{"model": "model that answers yes/no questions on an image's attributes", "dataset": "made-up road signs on poles", "train_examples": 245000, "image_size": 40, "crop_scale_min": 1, "horizontal_flip": false, "translate": 0.12, "rotation_deg": 5, "questions_per_image": 8, "encoder_arch": "vit", "encoder_norm": "layernorm", "encoder_norm_position": "post", "encoder_activation": "gelu", "encoder_mlp_ratio": 6, "encoder_head_dim": 32, "encoder_fused_qkv": false, "encoder_bias": "all", "encoder_qk_norm": false, "encoder_parallel_block": false, "encoder_dropout": 0.1, "encoder_inner_norm": false, "encoder_moe": "soft", "encoder_num_experts": 16, "encoder_moe_every": 2, "encoder_expert_mlp_ratio": 2, "encoder_slots_per_expert": 2, "encoder_shared_expert": false, "encoder_patch_size": [4, 4], "encoder_conv_stem": true, "encoder_layers": 6, "encoder_width": 256, "encoder_positions": "learned", "fusion": "prefix", "fusion_encoder_width": 320, "fusion_encoder_layers": 6, "fusion_encoder_norm": "rmsnorm", "fusion_encoder_norm_position": "pre", "fusion_encoder_activation": "swiglu", "fusion_encoder_mlp_ratio": 2, "fusion_encoder_head_dim": 32, "fusion_encoder_fused_qkv": true, "fusion_encoder_bias": "none", "fusion_encoder_qk_norm": true, "fusion_encoder_layer_scale_init": 0.1, "fusion_encoder_parallel_block": false, "fusion_encoder_inner_norm": false, "fusion_encoder_positions": "rope", "fusion_encoder_connector": "mlp", "residual_init": "scaled_by_depth", "optimizer": "soap", "beta2": 0.95, "lr": 0.0019, "beta1": 0.95, "shampoo_beta": 0.95, "eps": 1e-08, "precondition_frequency": 25, "max_precond_dim": 1024, "one_sided": false, "adamw_lr_other_params": 0.0018, "grad_clip": 1.0, "steps": 11000, "batch_size": 192, "epochs": 8.6, "lr_schedule": "cosine", "final_lr_fraction": 0.05, "warmup_steps": 1100, "weight_decay": 0.2, "adamw_weight_decay_other_params": 0}
Rows from block 2 of the image encoder of a small model that answers yes/no questions on an image's attributes, named by matrix and row number. Rows with one number belong to one neuron. Each number is 128 + 32 x the weight over its row's rms, rounded and kept within 0 to 255. All counts start at 0. Numbers have three digits each. After the name is the row's rms in percent of the matrix's.
Before each neuron's rows are labels from the 100 images, of 14976, where the neuron reaches its highest value: "responds to" is what is common among them. Only what is clearly more common there than usual is listed. The data: made-up road signs on poles. In brackets: how many of the 100.
# fc1: MLP up (encoder.blocks.2.mlp.fc1.weight, 1536x256), inputs 156-207
# fc2: MLP down (encoder.blocks.2.mlp.fc2.weight, 256x1536, transposed), outputs 156-207

responds to: blue rim (95); black face (26)
fc1.189 097:148094125138140094111153154065170139074153138183160106091107095153120104120128074122140177110101152112104152120122109104187134083088104157131096163092117134
fc2.189 094:138150085150135065092158140140146144137138096146145115096136079083129133089114154125104114158149127133144153106057195111139116111098131086060164116082134154

responds to: orange rim (34)
fc1.306 112:096098114140121146205175146098148098131066139093109121152142128132146095137102151135095101089125124123081103080092063135159116084157062095119137146083159107
fc2.306 110:137109124114092180113132107143123107108090135078162145127090109127155098142086137166124099134130086125094154184083206165153078155155180074117101146140082078

responds to: yellow face (39); grey face (29)
fc1.63 110:120135083093140079121126118127092094121111153098094146110080141160052061166139076124159156133162154115132134128177083099111133120051116155101152117092113121
fc2.63 100:124099138139145094117092135154074120074109156103082112135144139100151112138146151159145117116115116135109184199093118119125043169139098098149108119136156106

responds to: pink face (36)
fc1.17 106:160139133154112145167189122124092092131114123122103098132107141114103134126114082118134115131150132174163112152160174103177169074125153063140130205123152099
fc2.17 103:126076158135148208135130112147044145060128134118109173180157129050142127188130171179150145111137086114105119093112119133142147157097108095152120142148165085

responds to: white face (40)
fc1.92 118:118132128106079127151204114182186110121125148085107089141149112097140118148127120137167142122157091102150111146159091039134123057151118079146166164133144152
fc2.92 122:067096084159096086123114115077131157112113113122120155175129095139131130161177190109134098121147116127188097083147100020142148110111152133059139121186117135

responds to: orange rim (100)
fc1.113 096:174101140103096134169160172100161046112198141129122165106111110141084135083108114170093132103102111082166093158170164103158127071120149082138108102119127116
fc2.113 115:124150146130175106100164124154123125172185157152185140083151117101133082119074100152121118135142153156096175138127130120146162109125157091157113157084098072

responds to: brown face (54)
fc1.223 103:099116149082161137153133145162128134116099149090139068116093074144074076179077156109130117130098107051125118090161129082166155132090109138159133169142166085
fc2.223 111:101135059098119123109184135170179136112115122126178131128113124095121119144131137165124085108144097105163095096076154066187126106108134105118143087204114074

responds to: white rim (79); square sign (67)
fc1.585 092:164127132181136121123152140144102137166153099101074131148089112169143117151120130066124168140103115109056104162165087169105108069140144109073172163107099157
fc2.585 110:149116171160118050136106077149193082090188103064145131118105133159140114144162088147134140081082140146099144085109125121093185133138164078107143103094110208

responds to: red face (44)
fc1.377 099:133103115133167175134127125146152167119059133134177157160098069134074111097115141077158185133108138088152034178074139165103152106133099164195088139012108137
fc2.377 099:118125192095132157165175088210136142103199135145133055155158149124138166136110160144179122148186139076139176143151173195137138110103152165151104109133131134

responds to: blue face (39)
fc1.121 104:156173177156077135161107101140195156125158155108127134116173167152103180126142156151146121138131136149099162094078106085130116154124134134160102183156147079
fc2.121 109:086120142083121153166097075148120125095170082133138135099126123107101136135141152167084167127127143122120161120188153150185118152105084164135152109164062187

responds to: drop (41)
fc1.528 107:138091127140133102110165095099161085142116139094122119076084178173112095172163154101135119129095062105126119096185112115096175123141171110069140148155131098
fc2.528 104:082128062116096184137124130155109178121157072146137122189141117145084091135128101167142082143138133164131113102173116114086098113125034087082126126117161135

responds to: yellow face (29); orange face (25)
fc1.105 111:154170110102207123148148102096059159154134122129117098172165126167120140121088173083099093121155160146119179119150088163128126100138125122139115158098135142
fc2.105 103:146146124147144162138129087076163129154177132149093113093167090140126138119107151169117131163111096098105149126145154168139076174184132132104156119112094125

responds to: orange rim (92)
fc1.511 102:152124134063154112132127129093162104119171155138125144103150115174120161066152119130085121155196129056162110131152118117120132067104128114152127088116130153
fc2.511 110:099134184132180138135157104135144122196138179114203147101142125092166147089089113164132076145138111153133166151132140096118134095084171071150147136116109093

responds to: struck through (83); blue rim (46)
fc1.98 091:124112101124123060142135124101179181136169163131157093170115118142120117143144130111166112126098100067145086140087144136104112115124161143131149139131126158
fc2.98 100:214085109146125180172087113079063124086130132135141116162058132116159097095150137088165125141139165114145173094140145081128128137085112074148121183122122124

responds to: pink face (28); white face (27); crescent (25)
fc1.545 108:110123116111171132163174124195128130131144168137088159155106114142172089164125148120136115201064138105084111162081112112123128179102137169163103132121133159
fc2.545 096:133149035163158146119103076119135108069213064154129135080147147085128132088098161113112107133109178159093165128068123134105122149131150077133152101088162153

responds to: white face (35); black rim (26); black face (26)
fc1.386 098:121135097099105085107168133143089148167090194138140142140083126115155083130093152158099147114103137138181108051114171097180118132198156195112108127156115137
fc2.386 101:108151153110115205092115077153152123144091147084122136108103160117179164091145158130130147098151111161139106105162129162139068185144089151115133127097054153

responds to: orange rim (99)
fc1.203 101:199096134056105119122147135140159056062231121120149182111147114131089106141131081107141177115138147081162120126150141100147139120144123120135109118116119163
fc2.203 093:129125123134147114079135096138097113162188130185141180129155131088144048093079119141116069120099143121109194119090142114162149113124143058161108147110127063

responds to: brown rim (73); square sign (42)
fc1.312 091:105129093180098095158101114153132195150074115120107149084056123185127140099082105143143113135152111154142119108097100099073103143037163148123150071112046160
fc2.312 097:129115118148136135111118134144139130124121157163097075074115164087157126144143082141170158155179171132208168086123069081082121110121069084215117103151158144

responds to: struck through (51); purple face (47); purple rim (39)
fc1.136 104:109133093170118172160136167134117137134130113121176117131097100147162074111145115103054097093128155083101090162150144164141173113086128121165116111099136116
fc2.136 103:104119103069121180139082087114137095095183024120133096123091147084177143119128164129146049082206050101096119094172145092113107102047128127121161096127106117

responds to: orange rim (100); hexagon sign (43); white face (27)
fc1.455 104:150125142110165091153130125133186100115148170124129153135108126187075137145108148153155133071147138096093083166146077104079141112111150143135167081090113143
fc2.455 095:070105079116138155127169086086163128130099193137158159115122118108167148121135132104104122074107135135153138124121120121068089166172093093162166120145117084

responds to: grey face (29); black face (25)
fc1.66 102:194173144092172108131188116111167117136141145136139105161124185133115156167102057124199155172170093169151118111118144114110156111160139044143157120144085162
fc2.66 098:075099094144140127089107171112085138117069213110112154198137181111143108135117066085143123128186153139137131122142157096103129146106146130110052142164105152

responds to: grey face (49)
fc1.719 095:173191126128144145159128132092120148156142105162133141153158164115097131096122122112178150136128186151166162142137169099098170093104124129082096176139202085
fc2.719 102:112065126118104129124118136130123123145175128177146147118123176067169139136093155154108107119130136181131162067160152115103177088163078109185105076167115141

responds to: red face (65)
fc1.337 097:080096134138023120127178167108125152059127120135153102102076107091113147123103150094146071137137120168177134143160122146073132107079174175093169150119155108
fc2.337 101:105124121105123180112124114090146162073115109158095141137102119046135087131139220059129195118134132113131171070114195126100153157144135143158142117062148178

responds to: white rim (93)
fc1.233 120:145094139165110096116164136213109141082065116116121075176111158138143150066119139114115113159133089073112099170077134175153107110164157116124162109129119140
fc2.233 119:102133125132089150098163148093096128161126144137097166087085114069125120157172152085094123124073059138082154054141136114135111118131142097141135111146150160

responds to: brown face (55); brown rim (29)
fc1.635 095:087128069095156154104089123148107126141141158128108143113082141161113114129081099143113113129068139160113159088104128065084103128117109098141118118126082135
fc2.635 121:144102147098183143134142182133198145130106146122099074085083150116138143161168095110167164212089082133183130129089109164079157101150104147124097131138143150

responds to: grey face (57)
fc1.767 112:104114173146154134171104087157112101092114154135111141098085129124099085139153102186102192136133068116110119104122189104120125144093086101122164129074176128
fc2.767 099:091115144105119083112137147115096101084099128099149136155120134075129140155144135143137165108132150127097121127162177118187115149121143109134139137117144123

responds to: yellow face (26)
fc1.759 100:129137104131113176118162153156130134133083127130120157128131107091148147109108127129088110124113124211129144107147186074080085185134115149143136135102107180
fc2.759 103:143083136083101153082143100107155131131114137041184147131084182150137136139118103168158085076144107175151112201146150157148168114113115123049133224148105127

responds to: drop (49)
fc1.476 112:148133155100125116143123140115160114147152097134181100147119125159158163177097080157153165124122099071143071093098112121127111152104119154112179129115078107
fc2.476 099:115103097093164157121147116149200128149149118166114081157078098127116124110157147085066126124085126207080118117159156141146169165124121085113137124087146130

responds to: brown rim (96)
fc1.681 101:146157008095117145111104155162098123173109134085119161100045126155153100100134124139102135118124118110102131100163148120151111122129065113160145145106044180
fc2.681 123:110088140119171128145107169150165134166147167150086149123106152095122116146164099162162152180104103158173121142101122119068123086110060078117114143143166131

responds to: pentagon sign (42)
fc1.457 099:138149094176179174093077144159089125108125109126124205141107137117073138097108098147125108104118136063138126154113185129212163141133078120187154103132091216
fc2.457 100:096087138150143142151111147117132078082149128123093148184090147086214122162079119170161162130128144179159188154169134140084113128091086098102110105119179087

responds to: brown rim (99); yellow face (36)
fc1.437 109:110143116126140149086080144119125105151077138127107148061136144143104123083176126098141121126101113117077098118145150093115066156087121149112120176113117159
fc2.437 101:147109122083146184088098143133164113187201112125135109088119164092159142143160105141139112161079075154186119115080129105125089114091067017125133146102146113

responds to: pentagon sign (45)
fc1.75 123:070131081158120148102187134077120126132147091119115125133178127191148134140127095132146182094102175146136139167142156142148173131144107116066102126171085148
fc2.75 119:157122128121073126093083134163133103136196106136180151108108157118131101124159112140125074111070135173068096092150149050170152067182121068130156077139179199

responds to: yellow face (99); green rim (25)
fc1.413 101:193111116100117106098049107160170110107113109167058141179115124096130125164133105095167165113138133077111109132141094102142135123153128196067104140123110109
fc2.413 095:105123092096116149105077107067107130101173075173129133131152163090077154166107193114166147116117105079132145128107163111160127134049100180146125133140121118

responds to: pink rim (30)
fc1.504 111:132102187126116136095141080130144168199111049158156136080148102123142129094120086109171120124160118161129159113152109164139112105161089083160142157129147150
fc2.504 113:121151118152097187123129167156148037158169133113210172075092194162094142127065138117149078172139166164114154129091134100129142093171096094048094138143063123

responds to: pink face (65); white rim (28)
fc1.515 114:065115071106131139117181105141138092166143135125150126128141093173132139125108100109166125127142166074121146127130144135167173145114123162074118096145156120
fc2.515 090:098154106134098143124124041133133163100139057113132130175118090113129138129083211133139052108132131165167202145155168144094142111159156090127108102085109065

responds to: square sign (46)
fc1.514 109:115150107148132153116039112121097140113138097188068168153121168151090112092142098137150175118173110093145143138086196176171119135125161128134066150144105116
fc2.514 119:066096110107131067095157144133133123136133083109102178125135161097072076128159151118118171106135193191111157107181123178087136147143141155219132097071180099

responds to: blue face (42)
fc1.21 099:084145091151147200143090095108135102104143128104106098087107121181116216103119160161128077091143097152146139146162178120133117169102126134176138154127181053
fc2.21 104:139127110146160140114167114136160128123126148068057144105108137121125155157146154092113124098107165085157142043068089111167163113129127146115084104124156083

responds to: pink face (33); purple face (32)
fc1.669 105:129117144086130125115125141162231165132136167109116126193166113110104136116167185109086138121042216169135068093147176126142101100106136144114064188086148116
fc2.669 126:091109150132127108134156152181102118144096105128112087147123138164100172085110172085102085125162147111173095117155148151179088122159119148108086128117109081

responds to: pink rim (100)
fc1.634 097:087096097074150134096143112130124104144122102136117133111095080144143197103178123104156121149150099137169117158056078152130132114142080178117174110089178075
fc2.634 132:126144097087159134097157125163171084143107127099118114061117142118110165201154109143197164133155131103147148133078138146150157174082094120136157114146136153

responds to: yellow rim (94); black face (29)
fc1.733 104:095134136139148122142079091138045118134150148124123142152126121065102144059090102061098146156121056118119136136163090192156117114131137132157160169122126070
fc2.733 102:162094111113123207134139160146151151158124121134181077140128180142093116141142119117108101061146120133117121125059134110180125125197094119115106133136154146

responds to: pink rim (100); black face (33)
fc1.103 101:161124096116096147161131137120151127171187119110123172171144107140128099158123107096135143131126175179144127175061081187141063121091096174124171137132139099
fc2.103 088:150137108076120168132146119141120099170098143090156117150140103128145213177110112128177114152104099173123110130054175097163142172078103100152146082143177120

responds to: brown face (60)
fc1.168 112:127122138086116094152122098132104141126084143091161135146106124029101080117114129150129130123102115112128105052159039155137113101104139125122172138125180142
fc2.168 112:194055064140124165124139105131103164171127099153136099140050097116097106151134085106122125136114064116080167105051141055115079136110170135065099153171147090

responds to: blue rim (98); hexagon sign (41); white face (34)
fc1.96 091:143139105112097139117148164154134149128161106124111099127130116106093177087076168166158165090106136094104167087150129107172131063107114118134137135119095138
fc2.96 110:219093095174213088154114127157142113111135107190110111123139170100096120162132152164177151148102125135151162111064101112105121148129133089130135106108210119

responds to: orange rim (29)
fc1.710 096:168111126114109136161156148127098078156139100118114105109146111146124175172136126113021141088158148105122115092164116144140097133164123119097070092167117150
fc2.710 122:101126135139106142093143221179148080133114141085152118106127180101160168144100172131098084159112124122144067154179173132155111110163122133152084172118091110

responds to: yellow rim (86); white face (31)
fc1.343 110:174148149136108098154201099148092169125159193150096077150139079171162161161117126105110156177117137055090092118131139124128121068047155165128105157117109125
fc2.343 110:126077127132150090117127118119123142126114120181143141159144121116158122118158225186099076123137165167115136139123190068109081142149148114163182136164108148

responds to: red face (33); purple face (30)
fc1.659 095:121146160100138041171155146140187167136104147145185105161112142130112110168154140094147118171113136160129121144131177096105130124152150060126173110119089110
fc2.659 106:085126056130110096113097142093053074112114157126092094129153135054154123142135093077157074142137130137109127163176104072104128098137176134055064121174113110

responds to: drop (34); black face (26)
fc1.546 102:103130135131163117090087139131081117137160125147082157128193126106040122024132149118152133124144133135147138172173145074180109134146143102144187106079138143
fc2.546 101:133132210103112139115108130074080135126116099116101127155121143195101155089095123044098114089172126097091222140121118204133137151146102157063178119110136087

responds to: pink face (26)
fc1.684 110:127158155144111157121120121125079108191144110152101176156146122144191104088128136119171086126108141142081131191115092135087148154155118095047158113145102113
fc2.684 105:142083121069129149127093154110142123136131133133117148187173152149137082086136147106124154131095124124115159147132088151104121165142150093103117113157106139

responds to: square sign (88); brown rim (36)
fc1.138 103:135141069075165096171136136114117170100141124113102203133081100157163113091124113172101151155083144125108112082143171098102136123160181163147073114141167122
fc2.138 113:081089133094122189127094138084160149148124164193102126147062077109142130089177095156113124117111145131123128110130117055116091080118169139162152101152182196

responds to: white face (27); black face (27)
fc1.391 100:154158104097146101113178157107138094173130167125121174092117105146160125160136100130104171113114125177092068093094169120100119153160151161135156153138144133
fc2.391 125:115164146122088160104095136150153123178116124094122138120122224151157184110095166119131078110149108138161076104180145141160109128147116172106123187142036141

responds to: brown rim (66); square sign (53); brown face (34)
fc1.529 096:148103081098205175138082104134121156105116145173108133119041143171108083102120093126137155087083121121159111136138136101109122145102081135132129137099091131
fc2.529 106:117093052095137137110150133103171103099146118100087146099089168107128143128145132119160139187126148118153141076123080125121174094122067105155129107109202152

responds to: brown rim (65); square sign (44)
fc1.128 090:058137039106130146117106141137128123133145170132115148088077122161139136120070128138118116131121144162120111096129127094106111125099097109158106131158070128
fc2.128 116:139103133097159133139121185128185147139110170129110102096064182124147128141142083108156173184111095114200118092071090173072143086148097143108104137150145144

responds to: brown rim (75); hexagon sign (48)
fc1.426 104:117100106099176067039116143109174085142120200126116109095130141178164135118193165056148071146105134096089065076118085079197154100163144113129128115091150118
fc2.426 113:133108140132149120107138129131157135148215159070189130131134127158136142123147110129140128106099102053092147111158108082149103186134212130097122151166196175

responds to: blue face (33); arrow right (30)
fc1.642 098:110141099134151163167151118171109171141133131088109145132215131179096135083114183098095109165124127096163063154146096147144149102097143144133094149115133151
fc2.642 101:160138186122126103140089143102137135066149155077139126123069111133152183124130154115082129111138159107147107129066133147105177193190099113076150139108142123

responds to: blue rim (100); white face (29); pink face (25)
fc1.478 099:127099116154097075147193158158113126166177113171113117132107123152141111110108163065121131096099143140116144037128092103125142089119137100150136182134109157
fc2.478 094:149132066179194135137091132166101113106148123189140132120117137081083104200118164184198147119113097147187141162132137083154068138110137090129160096099141149

responds to: brown face (25)
fc1.660 116:125122069167133109126063123155182105131142162150167133174104118084087052132169153138182149126156100062146178088181122125082113124127129171075184128167124162
fc2.660 106:106088106088115181136125149106139139139135092166104151098128123095087132136140094131100129065121129101101174142091149152112125133161098131079134101158168133

responds to: white face (43); green rim (37); red rim (27)
fc1.683 111:150118137079107161143097142115162147107083110177138073120123123122119150109180099186130137097100112154167137176146123180172158114138157185110192072142147150
fc2.683 099:128128099126138149138154157137191104087165137123130124145115126079121201120174115146125108109100173153125130103083078083089092209149089133157125129138159072

responds to: orange rim (72); red face (31)
fc1.655 097:129170115108098118155114092129151110114129127118122037157084110179130129135191139095141188077144179131087125103152087091131177111141220126118165138154156134
fc2.655 095:134141101152096185123151128102073083143105052111166108137156154158125119120100143135059135153164128084144131152070130027119086109144111038174140143087130148

responds to: green rim (85); square sign (45); white face (27)
fc1.37 106:132116091097140113163131121129066191102097121129176179099115137204150114084122143119153163136142128131107123094159138087159153130145185120092121123095131136
fc2.37 116:104144177080132124111146111119122130128149104181151135076148111178153107081139117129133108112101074145139118120134153055174124103131132083173160136143185130

responds to: white face (31); black face (25)
fc1.97 103:142124098106145161143154101144174118194140086097124124155137167129111169071114152161117087117091124165099115158106178117127124102135182147118165102171143119
fc2.97 098:146161128137086188066084102099138091145134082083205087134085186143117114104128157180137150087117159092136138076136112081073154096163090084116119176156161177

responds to: blue rim (100); white face (27)
fc1.586 092:097170098160068098127160161123147132075158109150111063135111142113091134111084102136137146122123111125103142116156133089188144125058116144133111145118070194
fc2.586 113:192095125186198133186099145140144127112153099166128132128144189097075102196163154180144147128097121106148129065051099139124056149135110108126161138085172171

responds to: brown face (36)
fc1.479 116:154096056151147158112110119136134111163128117178078075068177146126156137130158125101136143117105114120162107131119116150104167129083174132175173144104109155
fc2.479 102:102142102083156163127163146115098166127086140144131122200087141093126116078118139157136072116117123141166123117141097095118104143148081095098135117111104048

responds to: pink rim (100); black face (27)
fc1.272 106:133097114090178094114114106130142079148133093192131115117079063119152172115167081101141136132105131135146133201056101159102110125093127123101201141105117094
fc2.272 092:100124124128152146117175072125145066169113142073123161081077110122068138148146098105184077193085102152159091094078126119115100124098125111096148106096150163

responds to: brown face (53); black face (31)
fc1.608 109:059122116109127170124167124113047166111031119129136155076143145140121103098135054066089104129085109168143094122082130163145120133145048102175119149124111117
fc2.608 101:107131152142090222119119115189144133153175145137124136122156182127177178122112165124158124097126175075115099135152154108148149121095140069139117087095167163

responds to: pink face (59)
fc1.187 109:079130139152183114092107024124171188160154131095136124132126153160088155148120196062133084114129103103108129071150138103145131118120149136168135134114115075
fc2.187 119:097117062147134157138103132152154113134117112062086146094120111094177138132161115135105116136083137116147150104107095129154172073169128099168129121103150086

responds to: white face (36)
fc1.491 099:138205176117136156112066081137101178184130115148110121113108151124149124082187121129154158126172119117175109072080195121098102183144158194156086154100112080
fc2.491 110:069147117126128141149090114133092110142129135154127191098129122215128106161111123106100155133154159140090153144164166156169106155118117170167104084059115155

responds to: yellow rim (25)
fc1.682 102:124124048157114119155153099126059130216112128126182147114115114158192132158169111136138151126127116178113112086150120095140097125160113142144132126105146124
fc2.682 110:109165139150040147052131154104152101183109117122136120061132179144153128130086108134148085138117091121135111138149202104125114127120076089070060200142117158

responds to: yellow face (64); struck through (36); black rim (26)
fc1.211 089:095063084129138156164118081137125112115141090137135096101116097195162123191123177141190145140085122082131123164168133169139180181102112184178172132086130181
fc2.211 094:101140123115128228079115119156133145125121130124080081125101113146112118125158101168135108149128131132152156210134129110157153120129121149155111112114152087

responds to: yellow face (39)
fc1.388 111:110179136180105141129160124080111182117190157130101177125104117134143085140105183089132152180123210110097121107109146113135138134142145128148141211041132153
fc2.388 107:154164169133086170086102066122126100105074174105096104078131127142173159129157100154106121138091167118122201071094144184191128179123148132134156116120116071

responds to: pink face (31); yellow face (29)
fc1.54 104:131161106097134106130134168156114092081136140174141076056042088178041143127169182121102133118129090134144090126147128132140117117132161163127117061112115147
fc2.54 102:127120143142209150124165125081156175114176178158096149127169155086097150185078158142096072134122165161160085100138155112111143099122097121122123108155168152

responds to: drop (29); green face (26)
fc1.564 109:160129152142139135080111136153165145126119130119133147170139090132144157103129171090109104142151129113083079126130114114182145139110177089130128076024116142
fc2.564 124:156129114121119148088135124093157131047155159114138152160147091183140065089143131107124084131114120142145100179142115164157133147170116110090131118181114141

responds to: white rim (73)
fc1.42 096:117150137199110104060106074156087119077168148143109165150097078138152118098082133134129140139053109092075157140172136103100115074180149128117151116096131146
fc2.42 107:115083113148110076105151088140127116143144148120165099124118173134160156119138173167122120153100146112097146105144118195117157126186144084062160132076112186

responds to: white face (41); brown face (28)
fc1.176 119:124131114164142087106122111149122124113107120138073131130133157118169096098083099118095132142017130109131105134115135147159147148083115110183180090061139127
fc2.176 113:135152194140127132140130112138147141132152150144214109114137103078165120130147199186126090129072057095093128077137107139177142172127179168103110111165174108

responds to: white rim (29)
fc1.178 109:105103132097142124183124111115147158151134106099192116109135099134104101120139162133126136136090054138115089193132078147117201107176202120093141119182153171
fc2.178 105:114130193160106178089117067134159179156122059104137186085142111125131107096148110133111166125112086162110150116063162180155094116091172091101184069186111138

responds to: brown face (63)
fc1.755 098:140187186155133200092129077095160106167106180143107090123127098142147127137099180107175085108170138124093131098131149113136141105114120186114152146066106119
fc2.755 101:156116092102141158146126155118138170082204089130116178158135101089123109093112120090132102157146101114171155160135098137103126135087093097156108157136156096

responds to: struck through (66); hexagon sign (43); red rim (31); rim: white (25)
fc1.69 103:123153077148113088110156126128175144140161202128167111161098103166146095166149157115154122154070087062125095122092109098104141098118109126156127157149082113
fc2.69 104:179119127165111145123087147135065137118103142131164152149097143115157097114126100111159165102129178083165136084114141109097101109101131191136094151147119178

responds to: blue rim (39); white face (38)
fc1.124 117:102148090108079114115150057157109158130105113152097095146139112202045100117137122104074075111071196088101119164147147137141159088132132177136139115097118145
fc2.124 099:091136127076073166104070115120140131151166154139080128137096135076153152095161142180131073105137146203119132132156155025136158079133086072126108099187168092

responds to: & (28); black face (28); brown face (27)
fc1.401 107:135126129149170178169157091116147168143112138131111127106103139182116145146093094109169154156173063116134063151100092162147124092147117158095112105160179198
fc2.401 109:131133155134132163061147137154150094041163204094140128183079093114209159125136090111119138097133119125179116130110139115153143240112130154119108098143134127

responds to: blue rim (100); white face (31)
fc1.470 091:155160156155086109116133161147155130108139090161132143168099096139096177127100123189146136094131102127113149120166140062130117094117115136125091121054093169
fc2.470 093:165101159175158124184059147144138170125157110230096078089127176121067181186122127194174142124132136127160123122113119041145088127125150123144134109119188191

responds to: drop (53); yellow face (38); heart (35)
fc1.295 105:166154113142108120152087131159134122108168157166101092190125160140142109090131120125179110116141130107128137191173131096148167135139148156101126129125138195
fc2.295 104:144111153132123152149082130118086152124164156141136120123212133089145103148065078153164092114216117131093140111131133065203101115063128140128127140143124101

responds to: yellow face (25)
fc1.530 097:108116126120085080129124111100073100130129189180170170081127071170051143178157088135080136148148152068146141117140171118061166115139121155104127151133119134
fc2.530 111:114105086073176205105134118131147186106179144127095102174110069087145120102150166120088113117109101091076131137071127130129074138156149107188116090176161130

responds to: blue rim (43); black rim (40); white face (25)
fc1.28 102:104103103129169034132113195111177111117157201179122114108113153116162090177098175116076134126110126134145097119150109115166096130069078175140121113092097145
fc2.28 110:128153142126121149147130192076128099174126107159081166116091117102136112152153154213187140162082138113178092126113127136081062119124120129122164127124111094

responds to: red face (51); grey rim (32); green face (30)
fc1.435 096:096150171118096141167121141128103150154097105153140127170125116128077059159162152100141166136107119112133111176120129106128136140134132173136123182118164068
fc2.435 100:174096082101084164133138101129134187142143080133106111101175112113136086116162154084108159147138116122097175132063112165111126199112104153179074125107162176